Weights of a small class-conditioned image diffusion model: 37500 steps.
Rows from block 7 of a small class-conditioned image diffusion model, named by matrix and row number. Rows with one number within an expert belong to one neuron, the router's apart. Each number is 128 + 24 x the weight over its row's rms, rounded and kept within 0 to 255. All counts start at 0. Numbers have three digits each.
Before each expert's rows are labels from the 100 images, of 14848 (inputs lightly noised), where the router gives the expert most weight on average: "peak on" is the class under the peak. Only what is clearly more common there than usual is listed. The data: seven-segment displays showing three digits. In brackets: how many of the 100.
# router: router (model.blocks.7.mlp.router.weight, 8x160), inputs 80-159
# up: expert up (model.blocks.7.mlp.up, 8x80x160), inputs 80-159
# down: expert down (model.blocks.7.mlp.down, 8x160x80, transposed), outputs 80-159

# expert 2
peak on: screen (97)
router.2:154106131118116161145113173121140115132125118130134122187160185129119083104094107151170158125093139140146096071116107144130166172145107132128106159110155159110144127159123134141158127115146113129139130110155136134138159145141115138164133090
up.0:181165111127150159139164118138148106127140107123144097081132135129134129136138156157123126113140120130132109164103143106132110093185183136130070102134145147115119113137154154114112121095084137156136103134087111111110153137124167164076086147
down.0:109052126159083138109144158153154114135082138095113153111128150156091089124132140130162076093145117088076134103153157108192130138136162111136114104130121154104128134196103118106134115102127132147094135142143114136106111101138137151099091139
up.1:149106149139119130148145102113149171188118101127137146097146122156114122177130137147115115111128156091139125132153159160150123142125170125126150098099130096115142132095112161149051130151125163140132104125148113182128126122125125119098156099
down.1:137126102091122137122127092150114141139143123123157135142143160128102105131154131159131146124117107179121149129128093131139141081112120129178098124110136124107128141138123109151130168105121101159141139152177097127176132119130124151140150147
up.2:157105135178143165108111135165165112134136160118126145125165087119128167128138121156112129120132163106133101090103109087136134138133089090159135156081151140094106134124089151138146147102101154126148129096133087141144118146105138110109111100
down.2:119135154164123170162108141068185111167109137139127087148163104153139156121113142109093117162103182100170121143140118145133117164131104112126152161099152122165114142117187119119129142135081146124160122153133128129161141119093155110128133130
up.3:070153123129176106136123105068151149134178163167108141113093097162149119114150098109104129102122103104120122136159157118140130151115150124158129101091149165147078166124111132090111134120157121149157114124117153113111129136152154135124105116
down.3:152150119118107097157109102160098124136103178107115126141092141143115136135147132123155164115149145194142154142118103121156119139114126124166101148101118137193141140150163111106108138127153123148111110112132137113144145142094151142149113127
up.4:095136105100116109135100089120165179101115120142106137131109133170136111076125148117129148126118135157101170080157115129128140130115157127133103107124135159125101127115153138095178157139123128080164112110158129155112149138115079136121145110
down.4:127131125108121132120183123126144091150129111150149127127123119111131117118150142098155102090138157135155127091117106117164116147107117140146122090165133164137112131109119135155152154164145063130141133126106137103147125100112095098128102144
up.5:121132129152093117111111107144153143122110080124144078138157153101148117077105109102136133108166124131155103139124103118147141132093118154126122121099144120131095116159144108133152120079090113120118133125155104157121156114084104148156141114
down.5:117108136123158111139119103145157135156137094115111113139135150115067122091133091116112167165114131122129171128118134116172114131097106120153135122096084160143116143173112121122122112130136141133098089146149104148122102133121128174128148122
up.6:167143104092115162131143144137143126101119126121121143124124125135147105134119137115136119098111123101096091104107075106149118133098123114154091155131170078088131125102127137104155121125142141121145128097114121138136142126126157178147102084
down.6:133160134118159117113112105128101144159136127129112133148128138129155173130091080102097130114113151139155140162133142095154148107097125125162173160180109110160132134158102138110150125111100119160108143151165103146119132101156164169088124165
up.7:127143168133119103111134171120117153154123109123157150123154136141109113102150163149140152125127136082118129131122160145140149140183107132137134128119144099087085127121096125083155157128130132160106131120124129192113158062126161128083120103
down.7:144128100114142143139144115162147126123122168159130116125133166107124122108066130128128116169162069156158124151148105113114122132116072149146119131126130097196094162125116157150138138130142104167173147129179130140155125152148166110149112132
up.8:153112169154101123137109133119115098114163127163130140128166076131114118105097169133139164139111133078127147090120159132135128082151132155164125104080108141113118124144097150120098149092154095158129137113150104201114128124119141139146114114
down.8:105146098100132113110115144160153093104130140147149118161120140105117141140145083105080112129127067140148173128082123140161128149114145182124134090153139090167150115075121123120124091153128113164115129098121113128135133166170151128110150091
up.9:176158128111109135141114120145149132114152177104142141156140127134149110094140105133125126149144135132117102057153114116167120135112128135158106128148153125151149118112156153115214148095196142111179138129124094171150156141133156122124111114
down.9:115161127122093142138118133145094082120132145121140101126117151119146136142140134117146149133097096122121173121150159116161088180112100125131078118180140119123172126155135178118171115098173109091151108089162135169148094110103147110135123165
up.10:123118125115145093143081104173131147162145147123142114085123107151152155145139121149142151160160171093105103136138118137139170187147133092116165142098147176130144153085089168158160139122168113156078117098115177115182121109129141129114147138
down.10:107134137128112134082075136080113100124118137129093120114160124133147113133132142105135091084115132081155163120127137163148166092160136136111148097139110144170136102102128163132139099149125143167125168102133108107156123134116159134104135113
up.11:160132121122142148102131150140110138112134101114091120164155104105120127110080100149135152158099146138136110067123134108106120121130141114145156122125135102151101143161132113149125120095145141164102112150144111147080120117106155098104102070
down.11:099094081100112139141086108102151106121134158152121138103090124128163099149125149099123122153192157125095150103103157144133143145139129143146077130098123147092116138164127109129100153146160124135106184122119149110110126091108155121110114105
up.12:124136116098126131124106155115090168099134140111119146157115139113123146167144124148115110127127130144101117146128132144125146121147136116143106149145163114134112156116128136110140147128101136170136116110138096144099144116147119134140158111
down.12:084128112115100164108147136137138149162139153129116113153133147127177152129066109099162096117113106109141124133121154086151125141139093161151143112174132105138114144108170186130153122118113173098138149123143119149104148127115109123123116149
up.13:109121112102156160132119126103077146129128110118128156176085128127162086124121114139167104137152114127134097124137133124138117144149104122135158134140124153140121150151140117152144068121099086162168148115156147110133123096169200110123120139
down.13:116090115087071100123161156145107133140155110156138134148097169131117095140097131139106180117084139115109120142122104111150094126113117167082147133153118136155093127136137124121109117151122118166112124138151106131126059123154156128112124141
up.14:116127118110108090146153155096114157133110164124166151167144158140107145148148125138125136133100113142117111215144108131146149131177160137134141128140138159149087160118120138088140143149121144115158146111115125165125151120119147133110071088
down.14:116104125139096116112158133096144152110119136129108110117097157135122117127086145124177092118175123097129136154122124112146119161136133149152147133120098105184085139115100171164134075134145142083126162118146145134143106168130136125125098148
up.15:164138142106131096150114134165157137126122129102071157123165137164177105114134154110130139121133120102131108104136164144141121168163121096108094120092149116096117149130102140129109157109154121168079107103100172150103123103128143141109134091
down.15:089129109083162137142135151162129091132128137133121136134124169115153159087160113108150104072134057154118154122083114181145119115125169106131138100114145094145161129130126136148134130149140087112102136139148094092111138161135120117107152144
up.16:077129126124112106146113124112141151103135155077135156115146108157169125069147126112169178168133147139144073136114112103170110168101130130159123126132150158143084118107128157122213132130126090117155220141115111155159143109122127154117122153
down.16:156117145146112112136129132121119121115129166158119114154132121120097122079113154118109085121184129127153151167199098096161126145121111123121099116125121158094092122112138123138159164119125147107132195122120139109118129153121129151117168102
up.17:161140149127171147092120137133156114138110096101131190127111107127117179070158124154098149114129132163105129123144123122112147108109115123120118132110149138130157098122131094142183092104125122131127106122136132118128154103132130132140116129
down.17:137116158122109145145119160122172157120138139141139083130167101125163155118123140113137149140126122136170139112114158129165153105121129136157108106156112127126145161123125136152140153097121102133113123114120134130131137140134141155128084117
up.18:135144173112138159124069129110133135162131131123149161149147095139072150053128091147110115108135161155163101149125113113137155115152138146106142150123155114133114159116113076169162142110124122130121114112149101148111107111092125158138106072
down.18:119132124130164143114113136145121143161141132114113108156121138106195184138092099059175137119140167110127173109098194134138146147134148131094128166130124072099108129132125115158132121119136086132144153102139111149110167105102140146111096113

# expert 6
peak on: surround (99)
router.6:116111158077120119124099136136110127106105136128129139141142134124147140094111099109131108097145104140085102127157162090104083104138106145136140136114179170136123181110155103148140117125090123140149141140088117137112134094126137121099123153
up.0:074115146151143138125118118144117141111138105188076113140129134136155103139105121090125130126165135152160118114144162153106106162116147165150151126153133135106120079083120132143126154095081113155140131133157127132095157129117159085145107127
down.0:148124125137131124095143139176137123150120115133164127126129076132160120140129135139099120101106154141106102093101122150169137101120126100093150107147107129158154129126140128122122122149128113158144182117154149074119131125110157102136095137
up.1:171109121138144106141150066134123119143124113140101098117169187132134127052160167118127131110124126132142138073172091111140125097128117112113126156122102118097092105105113123105125103123084162108109157107129091151132125089128117125125120145
down.1:093154116149126113110163184090136097119115128159119126115153112138146140082160110108104139128124118105148135082082100130109129180152160167134125102093117134143099119103131127154152134143118100096143113117119156141119119147114110111121142135
up.2:145151146159115135149168150134132118116180169097086135115132126144095121112110117079122133127124137155143162122115107103151118109145118143088098135162104140137122094137102123121175135140125165121162126157091078112126132140102128114117096117
down.2:130147113130105096121127144136099123139164111102103156164131151097103126140168172159123100127144141110111140113104097113171147128135204106115124098111125171103130155155144107114145081116129098131092087128144124146166120084122136122104142101
up.3:168143101125150142151196094135183129120130111117099163130095185136138150112102100123162125111126140146131128130162101125113101128082191118143133120136107139142121118139131137126101129139074157117104135132104104106139152144113123131110084146
down.3:126141095166118090152206160115144101115136113150133146142149137098121118135131109148092152142138116133113093122111120135135158134114170108121148135190159158142091105137102136102118156168080112149130135135121127142099107161132145126126148098
up.4:144126141146121118133126159150140140097132135152097150121100129120141078103103140131162153155117135060138115138136140163126145151178109141129115132083094134099124138157104122116146131097138148180079107132144128155108155130127121148115155142
down.4:097110121157143140133160127144171087149078159174150108108109149122141133136128126108117133097137098176148136167124077161123123112137155134115161119144138140180159099135126149148107087189114155157135136148101133110084161185145174110129139103
up.5:147047149111143085133112156097131153094143097145126130125162177129151152122077102156119141147147119139122090145146144141133122110150146120118134126103113152110118121121139132164145111122097140145123114101114082125142181103100125127112118142
down.5:154176130088104096135107157132126130125168122126084101129160111142122142137096074119138132108111087109145127154137117129154149095116128144127156104152105145117119128135114104066144067160102128109119140149152136126118053153135124103114153136
up.6:126100118126126134127173085113146132126125111173109148113106184180135114076116114161153138134136138119121133109164135119129115110107142113154143111093127089116076091130120124128117124098123112131121125132146126097173140087166149134105134107
down.6:131069140125135128122168147122120134153123142115144163127090106104125103166094128141155077119120133157084125123128097151129127106154141111166107116159163111125107112103182155094121129142146140147111184116157139119130114147144157170134126101
up.7:114101106117136144100177075119152145141139071115144133125133137136116105148153120114143116117115120126120133117152084157123144146159138135113081124092148110133093134113135161164143140092141177182150175148151146133130107160142111133167158159
down.7:135125106145174154135164159124116062084072138112092123137124101144141149135136148111097104126113113121130152128141158135143063120131157127086117123121193137137097141134121138123117088106125127145142140084127133166118161148122100107161138112
up.8:110128161112133114112151095148140183106133124121114107110117129082108127150134137154105129096177161135121086126140127119128151124167133134120112116116165142122126150105122160086096168162088119135148095127174107148100134067097160126127163130
down.8:126100158138091100151114097146154121097126077097147155119148135097157087152112170161144121174105122109111116159154151142179120144129119123160113093114112151136141137092146134101108131128131150107134099126087142069162110178104152100157109122
up.9:125117127144141155137113154123115133128148132105135180154122137159094101054108125125146082112155168116136150127152136126148110126112111155110120160151080135139085166149112121117140110082083122149129137152105099102133144142118105139135126140
down.9:141131135137108152124091142113115099120140091141130098117133130141141109130121133147153169156117179106134096138122141136139135130105115110109130154152124156112124087160156126144098114082062089156131137122119151141146093149123113189101139127
up.10:119118095128109150118102125117125140097138073110114156152128118097132125134121135099112106115125169118118143123110090107143117125103095136171084163127143149129138140106125103105123140091077164132108139110100129154120121129129121133121093166
down.10:072134101147155160128099097166122122120150088115132076165134144105161152101127141116115181127132150094135163128123090082122140187092123147124110121092080114156119124107164143141126143123110147156075068143124119120134157138125131142113137130
up.11:129085131113128144103138145122108146110125134144162124117169128129124141128090144075141131113191098117141094134147205136098115135108182139105095157116099178160100121117135165124126105138113138109141141125120107093114130152086131166143121131
down.11:128115126131148114155164134140145134093099107102163137159126109110178092181111138174116158139083100123091135126110145154095141097148130102135120184100104132119159161159159131123126152131138153136129151136088106123091126130106128126136099069
up.12:127151105118108104112140111168127154081137074102130115105123141160131134112175131175117129112133173091134072105142083085114149128099167139139109098152154130121126124093151138125096091176094137111119113175091113120163106124153133138130137143
down.12:196135158155129093142141123144133140120114139091125163096130100136117086134152117125154116134109132124118082158110148181107113090155140075150172136156142114146131150135112067110167038154167115075185126138107091084126117099113123101145111115
up.13:185123127144109119140155063126121121121126113166127123084164125150089148108140170100124147121113114127144164090117087104141142118127114129096115164121115114146142112123099131110146172119135141110099159132116147147182083126143118118098099124
down.13:122133187120091137119121175112113140090133162135114120123120126115119171124164119139086127122163094106121137140103142158114161122165143156122184182099157139096148156162131108159094092079122150179124138116084112170158063164145137136102100108
up.14:122096087151160125125161097169125113178108164144136122101127082123137132138123128121144181135124129080128130129160137143144092113110167110141185097148104146083163114122121140171117129157129102108188155175135154122122130132155154150156111114
down.14:164126131108123111060087104127130122170125090118109141123141123080091138133106098144188098128127117118104089119117105100124132119152096089150068150155063159132108137103120126138145128122140132104080131110107117089125118138157100144126115105
up.15:114100119117141105159145128162152124131129137132127090113159140132127151134117139137100135117116172115090132122132142133123107134077156144138168184141132132126164114099156123132087088145140096139167104110137105131126121107112104155118129122
down.15:142145132155167103095178118091124135117159156144124144127134113112123107098130098128123156107110187122152116116138153123133173103079148130146150170128112139079125145171107110119118160126129098140124127105124147111128147131106123145160140125
up.16:143119114151109113132126103131112088086139125166103115137128108120144163163111132114133146149098091090137143080079090133132123167170093108151130119107114110141141109122125109114131166099153147138083107082168138119154171090139111111113152155
down.16:086156089094113162152092116104109131101159121112080101158123123097176151104115123127138178121114100120151155109121107139158146129122125119163117140135075144130174151112157152143138149104128142116093113132148162121151095153119143156115163126
up.17:148148150134110110127122140112118151147130109113131132136163129160095105123125109106157126111174118118127136166151183158129120105121141130150129162151096096131110127122144130128164181129101124155161134095088168161140135130119122130156087107
down.17:130136142176135113105137112124124176150129117114117116141154086109125111144121065178142148135173116117136097164140160145127164102152138150155167148153159144120130107145127132122135092134170170128168145120137122105159116165130118121155116098
up.18:124068137107158106129177108134095120163119118112162099169129123137097101126098124172153121122182139115178140115131164162118128139152141154077135177089136124098106101088121158167141123154116111086128107168144107117160103134139116151131129108
down.18:129106156148181149122086084150138144140132115134141100136123083121138149155105124140114097137186112123169141118123134104140136142119118109147075099142089127128160092092107126198147125078135092130105107139173077136171099093145083121136086096

# expert 7
peak on: surround (100)
router.7:066126100148111115101174090106098138126152119155133126093128106110123097181118150092111118090134108098145151110104129137108113136117134090165131140139145121164094100123122150111096146127156118122172156145146142151110086073136110148109131150
up.0:139078137152099139109143141087137151125134119145095111081157127099127127126115091149168136145097158135129165135099197116131141122118152147151150167134107149096134150124119140133103115103101159152105146118103156136133128107169149123148158166
down.0:126076135115169146161103139114113108174128136165128107163129087136154126157124116133128134156086142153119139139132103128136131114111161119106141156140113082140116087066130168122123122120131103152128121102156144122165114145107124144107082113
up.1:141120129120164109130141136116099075091170142118153109136149153127148111075067138127109126137139162127130124081111152171157138150113130129150156132069123127135083144135082188096100154087152159150100109149166077117127135143122107158117113142
down.1:091118095177143111091110128149174132169106146135103127169105105089106099100095152109157121143163135115149139131092088108125171137117119141141138106137116121193125117077106136155108094123130144116111146125139136117082133126134157130150133101
up.2:093146147153117120118128106109143116132087121135144137141158131113149154129172136119120103108092132103144151142149138117116146146104113123135120142116123094120102114131149126137127108115119115070117143105151147211117072133109110129135159117
down.2:163135152150144133136119148139123124159124143132127156128152106133116128131145094132150133150141132132118091129148128150105119090137119142129127105129135142115146136129102125134147139116141120152145138114112129066168178157115135155147120131
up.3:121110135117116089118136097139136135116127142145125158069122148132138109152154109120131112093184112130111141125150107120129115111135140151087155076187132099160091114107108139148119103143122128133121129147142113114139101119148104101051165135
down.3:094141141125149130124131152158117112123126083133139145134146161124124178122140142164122102146152144123128135106130145130073161112111165100103131102167158143121142162131104137093104174125113105161154178151132152136155150137178059105112123092
up.4:108104130156094124079117176119084117103183126138108119130160126130098119124159154137103124116173131156127114127102117169146125115083163167087132144126107121150099088140162134104165140127156142154138116141089092117136081112134134093151148124
down.4:104121143135141157127154119118091156142093138149133122136169095114133124135146155093159091095123115170138120142162158154165130144096143123080150129162135115136128129162096174143109122114165107147131141163138148119090154127103136102166088129
up.5:102147142111137123088121141128076147126149149131156104134153093142138126154138120097094127133142099104123121096176132138138099125115117124146115108100175091152141122102143154114088089153175123128141174116118120109143106125112071153162156160
down.5:140107130103122111143071129129107098125150103107098128139087118063108184122106099129100125110134100079134153141073096179099128107107110096125156105097116123152164121097121091148117141174143122137134134153157099140138104135116132114135168141
up.6:091147146145139067113166097119128138077147124158127123086174121159127138084113124112102135154147174118137193118137171144131176150125123108118124091108068112128078138143105123082110163122111151112107144125151125149157129115123062162101115147
down.6:125111114124153112171119151111141106090173151135142117148134112133109130127126093148143122141108108151135136139105114139067118105138123165124139110132161109120124169185106142139171162121095099121134147161099132083126173156129072102115122098
up.7:178140075117191123127121098132132136148112118095096148140123150118131123173157067112164132136115122126104120110161119129134107154180132126127152142122129144134180127129109135156143079090141101136117129091145148123116171147164176148124120137
down.7:125137119139177152102092107149127171150099141125092122141118066110126098136127120102132114161118129125119149159148153102131113128146137139132148078187087120108132133175102142115185131100145142136166111160158140127127178103098102148135087116
up.8:149130118110092111109138159117156146123127145154111152130073141173113131138135110122162113128102127111112081118117128122145143143130126117088080107165146143103146130137137115086189087135179103173104112159067132103130172115201105099149120107
down.8:142122158090128061157139145095158159159152109118130158147124124096137150118137116125107146128172151092116142120124136081184105097102102146156100090143132104136150136117139126121136107126144119136102144159213123172121145103168066117117137107
up.9:133108123119149127128137124125136101135156144108118101137121159154121175140073123121114122125149100140106111128102104088142159168135131071105182119148116170108116146126122159100130142102135130157119111129186134109115128100150175144106100084
down.9:118145132152136170155116112116140153134100137102089125152125143132142124151121164118154126167120138111163117091127086144154116138137178111138111109142088121168149100120136157151100118121152153102134124090118165096123114146125147114088115157
up.10:085084124097151153130134126129145139082131135121121154147156110094146122072149127176123134178140097089173156150113146147128134137138134154127079153135118112153128097161102100148092107138106104082139128146118103112131133074141109112144136133
down.10:133136147136142158086153158099144155080089134108174095099157117185118138126145133149106105144133148116121097127149106116111149144152094128142138163110178158113114148124132097097111161135097156127133152113179097149130109157158148084133123136
up.11:133135123157099114169131126136182102118131118133147146106144160136108128113090130143147138122138122112165156147114104121101170095136124134110106142080113096130117153148084120102123197163089137142139134100122114106172098117153128162102101114
down.11:098131152114128080093145156129109138119129119159140127154159114130136134140129151155139093125119152123102136092135113100109137131132124179121151149118142103141131149171167122103104097128113125148125124107095152138132152195126091145119110132
up.12:119118134131077096103131178124120106077137136135121116137147134116113121096176105117106117163118123139105110144136100121136120116089175189109081171085136085114148128122107113097116088154129165158126129123105103117157127108118109136199090105
down.12:086126141135136159177105094155119083052120150140138083125128182147130105174115159140092116162137096126159142100150106146149157135111133096114120129125126130137129159108122156164124162134148125100118109149132159119155121081147149172104137131
up.13:097098146112119102087118171140128119118119153149106127174132118115144121126155139162126133137127129155125134118167135155131137130140107145182129125124138141143169168073111132138147145184147137133132155113088101163106109149115115100155143117
down.13:101099097142118113100124154130159109118165141159085125132138113107121098108108127137124063124149110117149127129127099071115124128127117135118156135129120141153086151131121181128176124069113104106105127129135105143137139135148113172125133135
up.14:137122118110113100113067167115111111142151121112143131129137168132116107095128140147122140104186112157115104107162102134139121129155148162156130147135118134148135124093166140088170147130137120167106088098088093109125174149126105141138141151
down.14:158122122160082132124150167108153099176133156183125134086131102133136148151105116121095126127153113115103126106114096119084149129101088140160084128146136159109155138123104149127113117176101138121141152107123137132139103116134130134135095090
up.15:110156108117118121142190143117151120131161138118114135176114144111168126137127153115121119125139175122131099145160099132140164182121131127149130162141141146106136170141130137138109075158106140133180127131130146145140131123123176095154121118
down.15:150132134133156127094128110157115111158120151144139138139169121094120127155173132158151095135106093148116123131150141087159111102124191141100093123142074126128099100119170140128096115156138129173125118106130145111082097153122133127141103165
up.16:116113112092135069104090115117122107115174112123128139143087166104146101124125117131105183108148103176130099109144135142137115118173159129146126119111149116126117152097144145144123154116125134138127127097059098104080119092106108122102170134
down.16:066145102162093157132136139141158107123128113153163141136178141125136115127108152133108136084110143123150125157133134131139131087124126135106140145141132105101123129155133114153080137106089149140130144153097102113094087121114099124167111127
up.17:160134158131111107112145134122129157140134139107152110121143138166120140061161103185136141142130132145098104147122137135131116091079118132175138120113104115114087128134088170106113110091120191138098114165126106129152114156108137137140123109
down.17:106141127148138137083098114141104144151090153113119132130149102139111119089139146133120107131171181114175152106110144099069118174142166149114145139122124153139124154134176110148114174112120123116126106124146172146103126132135129114157134117
up.18:120136114139126136102116152120134128137187124124170098142165161135136091120097134154116182117150120164100149103118101128150117108160128169149112136116137139168093161099181163108153142124132125149162135093090086125144155141147150118084105124
down.18:094142117123165107151101121093119159185128133144110134142128141117141147123121102164140164148120141129149148150133156123120140121145116140120152151120110139154161092116156130113171118128177149149152094165102116132091146105137098168125105129

# expert 1
peak on: surround (96)
router.1:121153115095109096126095146148118100142109149075115144155134136140130139103157139184116118148140157177069111134110110105109160111178158125105124131113120141128165160146136109075159108109096149165141098134137110110128139091132132121101120140
up.0:159154160136104105107120132134168127141168119128151131133115146146106095134088129085116187101132106132145137107085128133150116134130130174081097137140135135113125137114140154133148099136146141110112079087117082138129118099138111067103154101
down.0:111124103102139152113121110123111104132132128114117105175145129095152132129155157155154134119090103127151158155157159093176101128159155126138072127135115121148140141142202111138135122126092137131129103148097148089181124150111133135127110131
up.1:087130128152092155114132114093099125133138117147134079120109113138099133185118110147104121112108143152173128136122144126115131150156103121124128119135140117171136115105145116154121143170156120096141143089127145115172067128081150136151152102
down.1:140130138096122118127177115145065171111129148083120149103173126126156083138128112144139128140110106137111116104138136113094132092145120132139148119139120120089097157134160139105150107138167137118128124139137102082158160130116147143155144118
up.2:112130103117099085106089119093120102121173062112106123114103158106083089143126123095138119089153105169153105117134122129143133158119130124124121118117131102139116147069127127138134173112118127168127090096117131100127145104129109119131151123
down.2:157162146100109136091136135133166066158131116121141140105152108140113138144074119131139125130123115129138135120105116117158142124107089113132111150164103138136111115102131139087118114124102121166143154115142164086110133110149148103150142113
up.3:126163127134159097146118093179184133113178138127154112135120146147145120111082121118125145072115108119148150125144114112129100125162150146128099161100134141115110077118141165124124102148142134111140113140120105133129104117104133162149129184
down.3:143076099107107113119138136091166139129128114127146154104111119079160100107098170103165146130119089116076108161100124136119153147161120136104115144147134136117145145093095120143130133119100147111136157173186102110129129195102163104135095097
up.4:141150107131096160149157128169182127146147180144123123139126097096121177139118084126133130127124109117132144149103131107140123122158135085147101141109132163096102115150124157141163115094137118155193125148168097127111117120131154135173103118
down.4:150137132132144138121100148131182143154132089104139133116141155154112188130086113150107124120115098126111131117145159126150130118155106140112142121106133146153106106142128118117159160122105108185137131150125125130138107090134148107103126150
up.5:106127125108102118123119160061075142121106118151167090140135159157144121101112086150129128147120058124145120121155122117116106116105139134120124074099135109141124148114144106113105192150125146159139163150133114117099106118177124133124132140
down.5:128124123120175107112087096148120130132125090134094162075150130126160101138121103097107124131127089149107138130136145110104147162132117156089068079158101119120134074129060118128156109174144146159131140111132194131129140119128125145182099081
up.6:115136139110134103146158141093069122113081121116121110182188148115126137137156124116143098133153130136098118118161118118155133130098118167133146169136158120137098158129111151142120137100102105108124118114149120152139116157161105125093111124
down.6:107118143105119171138145128151092103102132147144151123107131155137117119130146140178144128133104150171149112103120121152146107104098114065096137137120151154119139136153178113154065120114118099104114109129111159084162085085141110134084172167
up.7:153161135118115148090132114152151147144086135176156125106151097129120127106156125102182174110137116152142149138146120120123103146133104119192149125088102107132123115119127101156142130140102143116164174154153143155126099107155113151140108131
down.7:076140082152101125168126139132129081129091136143127125128158100171144104125128122144088112157087120124116094166106173081165117160126114102152149110135128121155135146139149165095131118131101069099155123133144119144115119097125102133143078112
up.8:165163111123126142160115117122157095110121163128150122097148122130123170084094077133119148118101134142128132119138142101144115073156113095109081128082174091163109103134106145164152080139153083095147098118091120110176123134129115164106108068
down.8:131109117120159102095082127115129113106135132117087108190118089148122219118147115109134099114140123131128153161125123134126135144144130146128117107106110102127113104103149112121142131130141170108130088127159080155137102094122107152107141123
up.9:170139098082143136105104170137074095134102113113120104101135184145139126094155110122123117129132082151111095129177162114130148129133111139110127125127135123124146210136127152098162133133131119150122111115106112107103137156142100110130118105
down.9:113118119125105132120118104114131145112128115094103130164120155128109115099118120114158101106152060145150144136120102087166158134156135161163133125138079118164109091130096153138157146150145169114142133147159137135142137133128102092114101122
up.10:121113168171093120145152129102119126125162107149128149147096163153088098094122121106185096130146091075174165115116147202149110168127092149138124137128117114134099156150115148130165170098146105170093126157128149165118123138103112121165154128
down.10:087115087100166114141142120119144114156116094164139129132160139122123135110133132144074092072113112165132167108113108120120126136180147154085120102073111156190116106106128120141141163132112120164108100118117133155127123119162127127126141089
up.11:170154162143158130118136101169144095124150170095161171110129095175135147120091081093155111102121130114127163114123160112117141107133102140155138152108100127090121115137112144137118104122126126129139163102096099115141117142126101165138143185
down.11:095157101107124133093126119158127122111121129129086115178133152120155162120143137077093128134107101148119173123158104082144094150134136138103088081095140119135127155132152150122124104122135155146098117119131106167147121122123080157110128119
up.12:172072111155145137137146109103115147142088128137096126107147158096101150093154137104144125149078111131097156124132092119142127101089147108139137099093182123098139131118128133133116163147119136125137094142166128146107176110167148107171166045
down.12:119178133097099118109127119139084137147104122152118132118119110109133131155092124106157146142141122149151140137124154126120111141090146121140160101174088118163154141079152178124101128161138118127163109122146155120113161134091111101142101129
up.13:134141123142089080122152116139158096135164137066122127097153103157114163116117132123098127144183148139119138110091084135136150116110108132127137137125124137102150103111135150153139125136128114070108098150133140124217106087097140142120127131
down.13:125141113102145130123135122139125152078159092108149122106140141117168127098124112114189135113141108111126129137135174147137131143160138099146112110145156110112104098124102139113134152112114112141121141124124075099127093118144103123137123150
up.14:119154135130112144112134088153165130129119136161154138125086128165117106109113101122130161145132112145129127151164125110122101139114147173100120106105166148106080102158126126130110120106080091116131145109129140137101120114157122114105143103
down.14:129156104129133092155134139163109125155131166086149124148101119153133115163118115144081144125148138135140094115154128130110149108133140146140108113125114068157147120134168099117157142118158148184139113154079128089114162141116112152120104155
up.15:116127142153143131129160127130077137171107106150090134147168117128145133159107159093065147109112140115181135077123119129100077124119132153120145176129137104133094098107192144127074129101157123115116161151145145139122175132099071138093119127
down.15:180071162108128135115129116131166138163134098084153183123130131124092126141108149137169107153129094104138135112085065104095144134131086102133107137149108091125082149120097096123138135165124142122129138104139080159113106102156082107120154105
up.16:099148110139114098134166121114122113124114130125073111087115129126142120141126170148134167105114144112115098088125100176121133088128162085151159128175123135119148127132136139139148135085165143122141063130116093125098138128156130159131128127
down.16:116128180131109104103148142110122147124134159117138111112121091132120164141158113128132124124137107094132155132103120118146119104109115161162148115141117126133137127145148135090141093105148143115088121122115149122131064151177101134116114109
up.17:100119106139167142164107118110183141108156143146161139095114103172143122120107147119133131095121097085141120150152124157147116114121179079141112073136141132122119113132134164117146119134130075100162126117116171127136091126100176135175127151
down.17:100157144125139132126128116159076113106110171116150087118093139122072166136160097155158134124145141154139138124108114125160091130087143118119138158134145122130146147153119130151121117094158069106096127112086125113155098101142090134086137155
up.18:145111135136127125144156132093120114152076141127113148114177138137071128113155116149124095122090149160101138112154090088146089101122117135138136166102155098116105155127139148143117152136118117139129120106099094145135119130115137095127127096
down.18:163165129132110082091095141127134174159149162106100120173118106126158154107096164100139129132154119074131120133111142095168152145150095124138170160096123121111107138122160128104141110117127143100127100140131080147096171147100139104103108142